Weights of a small image classifier.
Training: adamw at rate 0.0026, 7500 steps, batches of 512.
Rows from block 5 of a small image classifier, named by matrix and row number. Rows with one number belong to one channel. Each number is 50 + 15 x the weight over its row's rms, rounded and kept within 0 to 99. All counts start at 0.
After each channel's rows are labels from the 100 images, of 14848, where the channel reaches its highest value: "responds to" is what is common among them; "lies over" is the class under the peak. Only what is clearly more common there than usual is listed. The data: patchworks of several textures.
# r30: branch 2 reduce pointwise conv (model.blocks.5.r3.0.weight, 64x256x1x1), inputs 0-85
# b30: branch 2 3x3 conv (model.blocks.5.b3.0.weight, 96x64x3x3, transposed, each kernel summed), outputs 0-95

r30.58:63 50 70 53 42 04 64 53 36 46 45 57 39 47 47 30 43 58 76 46 69 34 49 52 23 62 67 46 27 66 35 50 58 59 66 39 68 64 60 42 72 58 59 53 42 56 58 96 62 36 35 39 54 40 63 64 03 37 54 56 56 42 17 74 42 26 56 47 66 22 19 46 31 20 48 63 18 68 45 47 43 32 58 49 49 28
b30.58:57 27 69 48 65 50 44 49 58 14 40 34 52 46 14 52 45 48 48 45 51 44 59 30 49 38 27 41 41 87 58 46 29 04 60 63 58 41 35 30 43 73 61 47 60 71 26 72 40 31 31 44 44 49 41 59 59 51 33 37 47 36 47 50 53 45 48 26 35 44 37 52 67 52 52 74 57 82 49 65 83 42 49 68 24 54 62 53 67 57 51 58 65 59 58 71
responds to: spotted
lies over: spotted

r30.25:56 40 59 70 91 65 58 48 54 56 68 48 50 48 43 54 37 70 32 60 46 55 29 39 80 24 55 51 79 30 64 42 37 09 41 72 42 57 22 58 42 35 40 60 61 49 54 57 42 42 50 42 30 37 34 32 79 46 48 44 53 31 56 28 52 77 63 51 50 63 68 58 58 52 55 64 66 68 25 63 62 56 47 55 35 70
b30.25:62 18 31 60 69 63 44 48 66 27 48 37 45 10 22 68 55 46 64 58 44 58 60 30 39 41 66 49 56 32 40 41 43 27 18 67 53 51 28 65 48 37 67 70 53 53 49 56 77 22 60 61 56 38 57 32 52 70 50 53 48 58 47 62 41 49 73 47 42 48 36 54 53 33 42 26 40 45 58 39 80 25 22 24 41 42 45 59 41 53 57 33 31 83 47 36
responds to: bubbly; centre pattern: bubbly
lies over: bubbly

r30.40:52 69 50 62 41 50 58 46 71 54 57 43 65 62 55 08 47 34 55 23 54 32 68 45 33 48 58 56 30 23 52 67 74 46 32 41 85 64 44 18 44 51 46 58 58 47 47 39 51 41 55 52 54 56 45 51 58 65 60 37 25 56 48 43 61 64 58 60 51 50 45 54 37 34 58 53 45 51 44 44 73 78 77 58 34 47
b30.40:72 65 52 58 48 55 54 52 52 45 45 59 45 31 50 52 49 50 45 65 49 48 68 50 51 63 41 60 38 45 44 71 48 49 68 57 41 53 56 40 45 38 48 45 72 78 60 59 72 40 89 57 74 64 58 44 79 56 43 53 79 68 35 22 15 68 40 83 61 19 59 41 59 56 38 70 17 65 51 30 42 36 36 39 41 22 49 30 66 62 58 43 82 45 37 65
responds to: triangles; diamond
lies over: triangles

r30.34:65 62 53 24 24 34 29 64 54 33 61 54 49 32 47 68 57 27 49 39 39 46 43 51 10 61 63 51 43 46 54 43 71 77 89 46 58 49 52 78 33 43 43 37 35 56 38 45 60 61 57 58 52 21 32 55 37 51 74 59 61 62 76 29 37 68 62 75 45 73 71 34 69 45 43 42 22 57 65 53 45 58 46 64 35 72
b30.34:67 62 55 27 16 60 53 67 48 40 46 56 68 76 31 68 46 52 30 47 33 51 34 45 31 42 81 52 42 66 49 60 80 66 57 55 47 55 53 50 58 51 54 43 40 49 24 68 61 66 67 55 79 58 46 39 61 59 57 45 56 64 44 28 38 60 66 98 44 55 51 55 26 35 64 51 25 46 50 26 41 33 51 50 54 80 77 53 61 74 37 56 77 44 69 51
responds to: checkered
lies over: checkered

r30.36:68 60 50 50 51 49 63 47 49 52 65 48 62 65 35 58 20 65 45 66 56 49 55 59 37 45 99 51 53 61 48 57 69 55 48 40 28 34 49 75 61 62 48 28 31 63 43 46 65 63 23 37 43 61 16 67 43 52 65 46 71 46 70 52 51 49 61 60 46 55 32 44 77 59 33 70 13 47 58 67 77 33 14 42 65 69
b30.36:77 59 51 47 24 43 52 33 54 39 62 47 64 51 44 66 38 63 53 34 45 39 53 48 70 30 63 30 71 42 19 47 32 60 36 57 35 60 55 54 22 68 88 52 61 88 37 35 62 55 53 29 50 42 39 34 34 39 57 53 42 56 72 66 47 29 45 30 25 49 37 49 38 48 47 48 37 53 55 25 45 58 16 57 70 13 68 54 60 41 64 59 66 37 75 57
responds to: labyrinth
lies over: labyrinth

r30.61:34 47 55 34 31 68 39 45 62 77 66 56 68 34 31 64 49 35 50 54 65 58 41 73 64 41 67 51 62 42 56 41 44 54 33 62 33 52 55 51 43 30 30 62 48 48 57 44 65 44 12 47 43 31 50 57 64 39 53 05 60 30 49 41 45 52 54 48 63 43 26 51 44 19 33 62 61 66 47 38 88 54 98 41 59 62
b30.61:84 61 36 71 57 45 44 43 55 41 37 38 45 71 60 78 55 54 56 40 40 48 84 53 50 70 67 56 76 70 29 57 83 75 61 52 35 50 63 66 62 64 44 58 87 69 68 71 57 45 66 47 44 73 53 44 54 30 64 68 68 60 48 55 30 53 42 75 66 60 49 41 64 41 53 52 43 64 63 54 39 20 53 58 18 52 54 70 58 65 55 28 61 41 63 69
responds to: rings; centre pattern: rings; labyrinth
lies over: rings

r30.24:64 55 69 33 50 64 76 42 56 76 26 73 64 56 33 48 27 61 66 70 67 47 55 47 39 39 62 53 29 54 43 29 50 40 55 61 81 71 69 24 67 24 46 66 58 54 42 68 65 19 43 46 53 13 60 61 55 33 66 40 56 68 32 48 65 66 57 60 42 46 53 54 65 46 53 57 66 67 40 43 70 71 70 60 40 59
b30.24:76 63 51 56 39 46 47 34 30 52 43 47 39 68 55 58 54 53 42 47 31 54 68 54 29 64 42 49 32 71 56 48 54 55 63 33 69 57 66 37 49 17 30 48 39 58 48 74 52 50 51 51 45 09 57 58 56 53 45 50 55 52 50 45 17 53 35 77 64 08 53 37 35 42 42 53 40 33 30 46 65 45 67 47 23 66 05 54 49 41 34 10 34 51 38 40
responds to: veined; camouflage
lies over: veined

r30.28:60 57 64 61 68 73 45 55 38 46 46 38 66 51 43 64 52 66 56 58 61 34 55 37 43 58 51 50 17 56 49 54 51 57 54 49 61 45 66 49 48 56 33 49 33 57 60 53 55 40 56 40 27 60 68 49 58 46 46 52 50 55 46 54 15 76 48 46 52 73 60 20 46 57 37 61 56 63 58 49 08 33 81 29 43 47
b30.28:61 59 65 51 58 32 80 62 50 61 43 25 20 65 43 55 58 46 55 32 59 49 33 58 44 75 44 38 44 46 60 44 78 59 57 56 36 34 71 41 51 24 51 51 60 51 65 99 23 49 49 42 23 20 51 40 39 49 43 38 43 34 30 30 29 46 26 53 55 31 52 45 62 45 42 13 34 57 52 39 41 37 41 30 33 44 40 70 39 50 26 48 38 57 40 32
responds to: labyrinth
lies over: labyrinth

r30.6:25 36 69 30 46 65 57 60 47 63 39 60 49 43 57 61 39 49 54 36 52 45 47 41 55 52 49 53 47 53 44 08 50 61 55 77 54 49 60 36 46 34 51 57 70 60 24 50 58 40 16 38 52 32 53 55 45 40 42 12 61 62 49 58 75 46 60 65 62 16 48 53 63 08 48 55 57 50 56 50 89 54 73 64 72 57
b30.6:87 55 39 64 47 65 42 47 69 53 50 56 46 56 75 63 52 55 55 49 59 49 72 48 34 35 70 46 56 53 51 44 63 68 76 54 66 57 60 16 46 62 32 61 63 51 60 13 64 45 53 39 52 43 60 47 73 43 62 47 34 57 55 51 13 37 62 93 54 46 49 59 40 61 10 28 31 51 60 50 60 29 62 51 24 41 13 43 47 34 47 50 50 37 46 36
responds to: labyrinth; centre pattern: labyrinth
lies over: labyrinth

r30.1:43 42 53 44 51 61 61 39 64 30 32 48 30 58 61 15 50 50 32 13 31 25 69 38 20 81 48 60 07 36 54 69 66 36 65 12 53 30 41 31 85 50 51 32 64 68 58 32 46 68 56 60 37 52 45 72 18 51 64 49 48 73 61 61 48 43 40 62 42 46 67 57 83 13 60 32 47 67 35 58 56 63 44 51 39 60
b30.1:63 62 51 41 59 61 54 51 22 71 49 54 74 60 68 48 57 54 54 39 59 56 53 63 67 57 89 63 61 47 62 62 36 58 80 62 35 60 52 78 59 60 54 49 35 65 55 37 66 69 58 41 65 52 49 50 67 47 56 66 54 52 55 47 59 54 48 63 67 61 61 49 23 50 31 18 64 01 37 57 08 52 42 51 62 35 25 23 55 21 37 42 40 27 45 49
responds to: veined
lies over: veined

r30.55:49 49 67 73 52 33 67 61 33 31 38 27 54 17 55 46 80 32 34 43 47 43 47 19 51 22 19 36 47 43 55 45 27 35 41 58 30 57 41 58 47 59 42 47 41 65 74 65 30 18 28 36 49 69 66 53 30 28 33 76 53 26 50 75 61 53 64 66 19 43 55 54 71 16 32 65 36 51 42 37 39 45 35 55 53 48
b30.55:64 66 55 49 56 46 41 49 68 62 56 60 39 56 44 54 47 54 48 62 44 47 53 62 42 16 40 41 20 99 54 36 66 46 88 56 38 56 49 10 44 67 16 57 52 56 47 58 58 49 47 55 39 59 41 68 50 45 53 45 47 31 51 59 42 49 58 40 38 58 44 44 64 85 55 77 53 77 44 58 59 41 61 68 40 66 64 44 72 49 48 37 89 29 49 69
responds to: veined
lies over: veined

r30.49:67 47 54 51 33 34 52 39 42 44 28 56 59 50 52 34 51 57 76 06 55 29 57 57 08 73 61 54 12 64 46 53 59 64 58 38 54 56 58 45 67 57 62 44 28 52 62 62 62 76 55 44 42 56 47 31 36 39 25 43 63 49 37 64 77 52 72 45 37 16 41 46 42 47 60 53 49 54 56 47 53 35 34 49 63 23
b30.49:85 47 42 64 69 59 64 54 76 50 59 52 64 37 39 66 56 60 72 63 52 66 50 49 55 47 79 37 81 44 63 44 24 60 40 60 58 26 39 45 45 54 58 47 87 77 41 38 46 45 37 30 33 75 36 30 35 40 26 38 43 36 51 51 53 28 37 43 38 51 38 51 70 56 67 56 54 44 61 50 75 23 28 40 40 39 81 70 60 48 45 53 27 77 42 57
responds to: spotted
lies over: spotted

r30.52:59 39 56 62 67 29 62 61 63 62 57 54 67 68 49 56 44 52 40 32 49 56 39 53 38 28 38 43 47 42 49 49 53 36 58 58 72 64 32 39 33 46 47 36 56 41 68 67 30 33 55 36 58 58 41 76 47 37 50 78 35 69 69 71 37 53 56 55 31 57 66 60 56 13 34 54 48 68 33 52 57 62 41 41 39 54
b30.52:61 39 68 57 52 42 43 43 48 41 41 41 27 48 52 49 40 53 25 32 40 33 56 45 44 42 54 53 73 29 36 51 70 57 61 41 46 68 38 61 71 62 47 51 99 87 63 41 56 46 83 55 76 48 65 44 87 52 49 45 66 73 62 45 41 65 54 63 50 41 36 41 52 38 53 57 79 78 53 73 41 58 67 61 64 84 69 25 58 55 67 47 54 51 39 58
responds to: mosaic
lies over: mosaic

r30.8:58 48 46 59 68 41 57 43 47 51 33 65 34 51 59 55 74 68 63 37 43 54 67 60 44 59 49 42 56 61 48 64 23 48 44 40 30 48 47 57 60 73 30 41 43 53 56 43 32 56 59 53 36 69 47 27 53 43 17 55 45 41 42 64 24 44 21 50 20 63 39 47 70 34 49 47 29 60 50 41 54 61 00 28 57 36
b30.8:74 58 45 39 33 60 55 37 69 66 56 51 54 46 41 39 30 68 49 66 52 38 37 51 45 40 58 66 42 09 70 30 68 51 33 28 42 34 38 54 18 58 59 54 55 61 60 67 65 40 47 18 35 31 48 79 28 13 48 57 31 16 52 50 23 40 39 58 34 61 30 48 72 66 62 58 51 70 59 49 57 48 42 59 86 53 73 49 63 49 59 54 51 59 54 53
responds to: marbled; bubbly
lies over: marbled

r30.43:41 42 51 53 57 33 60 55 29 16 17 21 15 51 60 32 80 62 44 75 10 55 56 49 45 60 26 51 51 50 47 63 37 34 68 43 36 04 40 29 49 65 52 60 53 66 63 57 36 49 75 41 57 61 68 53 27 50 00 48 51 25 57 73 43 56 06 40 34 47 45 65 25 50 51 56 35 40 32 63 54 66 66 57 24 30
b30.43:67 55 14 57 54 77 32 47 75 55 51 71 54 36 53 49 58 87 63 70 37 59 72 65 29 52 51 37 40 34 53 54 26 52 37 43 57 56 53 49 55 47 28 59 47 49 49 59 52 44 75 64 51 27 59 90 44 58 56 59 44 61 55 63 70 57 35 60 55 57 44 46 43 65 77 46 63 58 30 62 25 62 39 80 84 77 27 32 54 25 48 53 42 52 32 45
responds to: marbled
lies over: marbled

r30.41:56 54 54 65 60 34 49 42 40 34 29 47 34 40 53 66 61 60 49 38 62 30 59 56 41 69 45 43 51 56 48 43 32 70 51 61 47 58 35 60 24 67 66 41 47 51 58 53 53 50 49 27 55 65 60 57 21 28 09 67 64 49 51 67 08 14 43 58 52 67 50 67 75 34 19 28 54 82 40 24 14 63 39 49 55 60
b30.41:63 41 31 46 45 56 30 43 67 43 37 45 52 35 36 51 50 57 37 47 31 25 50 46 27 61 44 53 51 51 49 54 53 51 71 21 44 40 45 36 44 72 25 56 73 90 32 00 57 38 48 46 45 34 37 49 40 43 41 38 37 31 43 25 46 43 39 45 47 38 44 55 45 64 54 69 46 59 46 56 67 47 42 69 48 45 75 39 59 50 33 53 65 45 46 57
responds to: woven; looped
lies over: woven; looped

r30.59:38 20 44 50 33 67 66 29 65 45 59 64 53 34 47 54 33 29 26 38 60 42 43 29 58 51 41 62 53 27 61 53 08 71 40 54 59 70 49 29 62 33 39 36 55 55 21 36 71 50 02 34 61 44 31 44 57 45 56 45 54 71 50 24 47 72 57 52 42 53 57 55 45 01 45 62 42 68 49 66 66 61 72 54 45 62
b30.59:78 58 55 62 40 60 50 53 54 67 52 43 51 46 64 68 51 41 47 45 56 54 20 53 38 55 46 50 45 31 42 52 52 53 52 52 31 44 42 59 55 33 34 61 59 50 60 17 79 52 57 46 57 39 44 40 63 53 55 54 38 53 46 57 54 56 54 87 45 56 37 41 47 36 22 05 59 21 49 61 27 25 55 00 45 30 17 46 36 39 51 39 17 40 34 32
responds to: veined
lies over: veined

r30.45:63 49 23 57 57 37 76 44 46 39 45 52 37 79 47 57 58 61 43 68 59 57 69 42 59 60 35 42 45 25 44 71 60 48 35 59 73 37 45 33 48 48 36 61 41 48 67 59 39 44 77 37 69 56 73 41 49 73 70 47 46 37 45 55 54 43 50 36 46 16 42 48 31 66 52 41 30 33 22 49 78 63 29 45 39 61
b30.45:67 63 56 61 43 62 92 53 41 46 67 49 64 48 54 70 60 77 56 44 38 68 54 58 45 48 62 42 37 78 41 59 15 38 74 49 47 32 00 58 71 63 29 59 40 55 56 63 67 52 40 47 68 40 62 47 56 57 37 47 55 47 58 55 59 62 48 53 56 47 50 47 74 33 46 50 49 35 43 48 38 45 00 44 43 19 27 42 54 56 35 61 38 61 38 74
responds to: striped; labyrinth
lies over: striped; labyrinth

r30.7:57 51 32 46 58 37 52 38 41 38 97 59 39 60 31 73 58 55 39 68 47 75 60 62 68 51 26 08 76 23 27 78 61 51 49 56 67 49 13 65 02 62 48 53 56 35 66 56 39 55 68 65 63 45 63 43 70 57 66 35 48 29 57 38 44 25 62 24 48 65 43 30 41 84 52 34 57 39 28 56 39 46 56 36 45 46
b30.7:79 63 52 34 27 41 69 45 27 55 32 53 54 34 52 53 41 49 64 45 42 47 43 48 40 45 63 50 58 49 51 53 73 47 79 29 47 38 50 58 61 56 69 55 59 81 55 47 54 57 54 38 69 74 53 54 54 43 36 49 65 57 35 39 42 40 35 41 32 44 36 33 64 34 52 35 26 43 32 25 15 50 00 26 52 50 35 14 69 53 37 45 49 45 33 71
responds to: dotted; grid
lies over: dotted

r30.20:31 53 45 40 58 46 42 55 26 54 50 35 24 43 48 63 56 59 53 65 55 60 48 39 54 57 74 52 52 44 47 36 50 54 37 57 33 44 50 48 70 45 67 63 52 59 48 62 63 36 59 17 61 38 77 64 49 57 52 34 67 28 49 62 58 16 33 80 72 29 49 41 66 49 72 35 35 70 64 52 36 45 48 55 60 53
b30.20:67 24 51 53 49 63 42 52 68 26 55 32 71 59 33 50 31 43 59 47 51 35 50 46 52 67 46 49 48 65 23 63 45 39 61 63 40 59 68 61 51 68 46 41 63 85 51 00 85 34 49 50 37 47 65 38 54 54 55 29 49 53 51 51 25 42 59 58 48 47 54 65 38 50 22 37 43 55 45 63 56 37 64 61 26 35 05 43 56 48 58 51 51 50 46 53
responds to: striped
lies over: striped

r30.54:41 60 53 44 59 61 50 61 46 39 65 72 66 59 51 72 37 48 36 65 45 73 50 62 72 46 47 26 62 59 51 30 64 53 58 45 34 48 37 53 41 58 68 42 26 44 50 52 51 47 50 39 52 43 51 47 59 26 52 51 62 39 64 52 30 30 60 44 45 48 29 31 64 60 47 54 45 64 32 55 00 26 00 37 77 51
b30.54:55 42 27 43 38 42 63 34 41 41 43 60 62 17 54 70 43 37 42 25 44 33 60 40 53 35 57 48 75 68 45 47 45 51 65 40 51 56 36 64 56 72 54 44 59 58 34 63 47 49 50 47 31 56 47 13 41 35 39 51 55 59 41 48 45 45 42 42 33 49 56 52 53 37 43 41 33 69 53 16 50 56 02 59 54 00 56 51 67 71 48 60 76 71 66 81
responds to: scaly; grid
lies over: scaly; grid

r30.47:47 80 64 37 24 25 45 53 33 44 38 58 44 52 35 58 47 66 74 65 71 58 59 65 28 70 81 67 22 54 33 53 82 66 38 31 76 57 53 35 49 47 80 63 38 49 42 67 69 39 36 44 48 49 69 40 35 36 38 35 68 61 46 70 55 32 52 47 74 03 35 31 19 45 61 66 23 43 57 52 46 41 71 26 58 39
b30.47:72 11 49 65 64 60 36 47 51 09 48 32 61 48 35 56 50 38 49 57 62 51 44 25 46 56 46 49 66 68 54 58 00 27 58 64 59 59 51 47 43 47 68 52 55 92 43 46 62 32 53 46 44 54 54 41 67 49 45 47 50 46 52 49 37 44 55 53 48 38 45 43 49 32 36 48 43 35 38 43 78 45 19 34 34 12 39 42 56 36 42 47 37 59 42 51
responds to: spotted; bubbly
lies over: spotted; bubbly

r30.57:56 45 62 49 28 57 39 51 50 73 52 73 65 29 23 63 10 64 53 50 71 66 31 60 68 19 61 48 65 62 27 45 39 54 65 75 35 67 60 49 21 24 27 55 35 43 39 50 66 34 19 55 62 48 52 30 73 33 39 16 56 41 59 34 59 53 51 48 67 13 29 38 36 28 37 66 51 46 62 47 74 08 63 46 82 58
b30.57:66 82 47 51 53 35 47 59 31 84 55 64 42 79 91 58 55 41 43 46 55 48 52 82 56 32 64 62 68 60 63 42 79 82 78 50 46 50 50 51 62 64 30 57 46 46 51 40 30 73 47 50 50 30 47 35 49 36 54 58 43 62 52 58 56 51 38 60 48 55 58 46 44 77 14 27 54 44 61 66 07 47 78 40 56 43 57 25 50 45 41 49 57 39 54 49
responds to: looped
lies over: looped

r30.5:00 31 49 17 60 68 33 49 39 55 66 69 46 37 46 58 51 66 59 42 61 64 37 54 40 49 51 54 47 57 33 24 35 66 55 41 44 60 66 54 33 44 41 58 50 52 64 64 41 61 51 57 18 23 66 68 53 51 43 26 48 64 52 49 42 56 62 78 19 43 62 48 47 57 42 38 22 67 51 49 56 59 40 39 59 61
b30.5:76 44 36 45 21 64 52 42 48 55 46 33 71 46 43 46 37 58 47 52 31 62 12 47 67 61 63 39 55 52 46 23 52 70 36 39 55 47 53 60 32 66 53 40 46 39 46 44 45 41 46 43 19 49 27 74 37 60 42 65 22 30 38 22 43 33 64 72 53 73 46 56 52 25 38 51 24 45 62 08 54 56 07 55 67 54 31 53 55 53 29 43 45 61 56 52
responds to: checkered
lies over: checkered

r30.18:73 45 57 58 57 28 48 54 66 55 61 57 70 40 42 52 55 30 40 41 50 16 20 42 22 13 74 43 14 42 47 14 45 60 61 36 65 56 37 53 39 57 54 39 52 49 71 69 55 20 47 65 68 48 41 75 51 58 59 70 45 69 58 43 60 41 73 59 40 68 60 52 69 36 48 37 45 53 40 46 39 73 66 68 72 36
b30.18:64 60 78 54 53 47 34 37 43 25 48 47 42 55 45 41 52 32 40 38 35 40 55 48 57 61 44 39 67 50 30 57 82 64 54 39 55 38 45 58 43 59 73 48 99 86 47 71 42 50 20 47 34 56 46 41 47 52 49 33 41 41 54 24 46 50 30 32 47 44 41 50 52 41 57 60 74 61 45 79 41 53 79 38 23 86 60 47 55 56 70 50 70 26 32 69
responds to: mosaic; plaid
lies over: mosaic

r30.56:50 40 37 43 54 58 75 49 65 54 87 81 76 51 30 65 51 45 46 55 57 76 30 55 71 50 62 47 71 50 41 71 58 42 59 57 43 62 41 54 26 39 36 38 41 26 37 41 79 60 50 48 47 57 04 67 77 44 59 24 59 50 71 15 44 58 61 39 54 40 51 44 23 31 34 76 47 36 59 66 72 34 67 42 70 64
b30.56:63 48 64 55 53 37 56 45 45 55 50 57 73 28 46 65 54 53 58 58 49 54 68 57 63 47 82 62 84 30 50 52 90 68 43 62 45 56 42 81 60 76 74 52 91 72 62 15 64 48 53 65 42 42 43 33 48 48 60 56 47 52 38 55 48 50 56 29 45 62 49 46 43 53 19 17 58 67 44 58 17 49 45 11 44 35 51 41 45 40 54 44 48 65 43 59
responds to: looped; brick
lies over: looped

r30.19:44 74 66 30 29 61 17 56 44 48 78 59 62 39 40 47 55 44 67 55 54 71 51 77 69 77 72 62 70 66 45 08 76 66 62 41 67 41 55 64 55 09 55 58 32 42 29 45 43 61 35 74 48 39 40 50 63 59 63 10 62 61 59 43 72 18 48 45 61 55 31 51 34 33 38 60 46 06 56 45 66 37 49 56 52 61
b30.19:73 51 54 31 54 49 41 43 51 45 52 52 41 72 47 42 51 30 77 47 40 58 60 52 62 72 63 61 56 41 50 68 34 54 61 49 64 60 68 68 66 26 84 48 61 94 68 54 45 54 59 57 62 58 66 00 58 58 37 65 68 69 50 49 61 65 41 63 64 52 67 40 52 48 30 40 41 23 61 59 38 35 54 23 17 28 53 52 67 52 41 38 47 40 35 64
responds to: rings
lies over: rings

r30.33:12 41 51 28 51 48 19 56 11 63 79 42 38 62 44 63 55 60 66 79 59 57 48 55 67 34 81 50 75 57 48 24 50 52 23 52 37 51 56 56 41 51 47 64 13 42 60 70 71 64 54 40 56 39 58 60 73 52 48 22 60 18 45 66 55 55 51 64 54 43 45 46 66 66 64 57 34 73 58 56 61 65 46 57 59 44
b30.33:87 51 50 38 43 52 33 40 32 46 50 34 50 49 51 58 47 26 68 46 51 58 22 36 48 56 58 40 32 99 45 47 34 37 66 43 39 47 50 51 37 40 65 44 47 81 52 59 50 37 38 41 33 77 52 31 38 44 40 48 60 48 52 37 49 26 50 52 47 59 51 52 60 25 24 22 47 23 47 37 15 30 36 45 26 40 14 26 61 46 33 29 37 48 46 44
responds to: veined
lies over: veined

r30.32:29 32 60 49 33 72 52 28 40 69 76 64 85 49 43 56 75 47 74 50 63 50 53 56 46 53 79 63 49 35 55 56 53 56 34 42 61 62 66 51 54 41 57 60 64 59 26 39 71 57 15 55 42 48 33 81 69 70 61 33 57 54 51 32 50 56 57 63 53 35 44 64 16 19 45 37 56 37 61 29 86 65 85 47 73 65
b30.32:87 65 51 58 50 43 54 36 21 36 43 52 53 38 55 59 55 63 60 68 38 50 78 50 46 71 47 62 55 34 44 60 47 53 73 45 59 59 59 63 30 49 62 54 82 70 66 23 46 42 42 56 37 67 35 61 38 45 45 50 57 37 39 59 36 44 24 52 65 26 51 33 55 36 29 53 20 64 28 32 24 35 42 53 42 08 23 26 56 32 32 51 68 32 42 63
responds to: labyrinth; rings
lies over: labyrinth; rings

r30.22:36 40 31 43 42 51 48 58 64 71 53 53 58 48 48 51 65 48 58 62 55 24 27 50 42 29 37 57 30 55 60 22 50 38 51 27 57 33 58 46 49 49 35 52 50 37 61 46 38 53 65 64 22 42 57 91 61 77 69 42 31 57 68 54 60 32 85 51 33 59 52 29 63 73 41 34 40 49 44 58 57 62 42 44 50 48
b30.22:58 27 27 45 41 47 48 41 58 48 49 42 58 51 53 31 48 40 45 49 50 44 17 22 62 60 33 50 79 53 57 63 38 49 47 34 55 49 24 51 53 50 71 38 72 84 80 85 35 39 16 42 32 53 55 32 42 75 62 62 17 27 55 28 58 55 22 31 40 47 50 56 68 31 48 33 59 54 81 36 49 41 50 60 44 26 44 48 51 46 53 56 55 42 72 58
responds to: cloudy
lies over: cloudy

r30.31:33 40 68 74 77 70 45 52 58 75 50 57 53 48 34 54 28 67 55 82 67 55 34 56 39 37 48 54 38 56 58 79 49 41 39 65 70 51 57 58 48 47 62 64 51 53 47 50 52 49 42 44 45 60 35 40 69 47 61 23 64 51 64 27 57 83 49 59 43 59 60 25 70 48 48 44 48 73 43 71 63 51 38 37 47 66
b30.31:62 59 33 49 52 48 41 41 56 26 58 46 47 48 52 60 61 52 47 29 40 40 74 54 49 73 83 50 75 46 61 50 59 61 47 46 64 35 60 69 54 38 75 63 59 65 59 49 48 47 64 42 68 43 55 54 67 59 51 69 71 70 63 51 31 55 55 72 55 30 36 29 44 23 50 27 22 29 15 20 45 32 35 43 29 59 39 23 42 28 41 20 52 43 15 50
responds to: bubbly; labyrinth
lies over: bubbly; labyrinth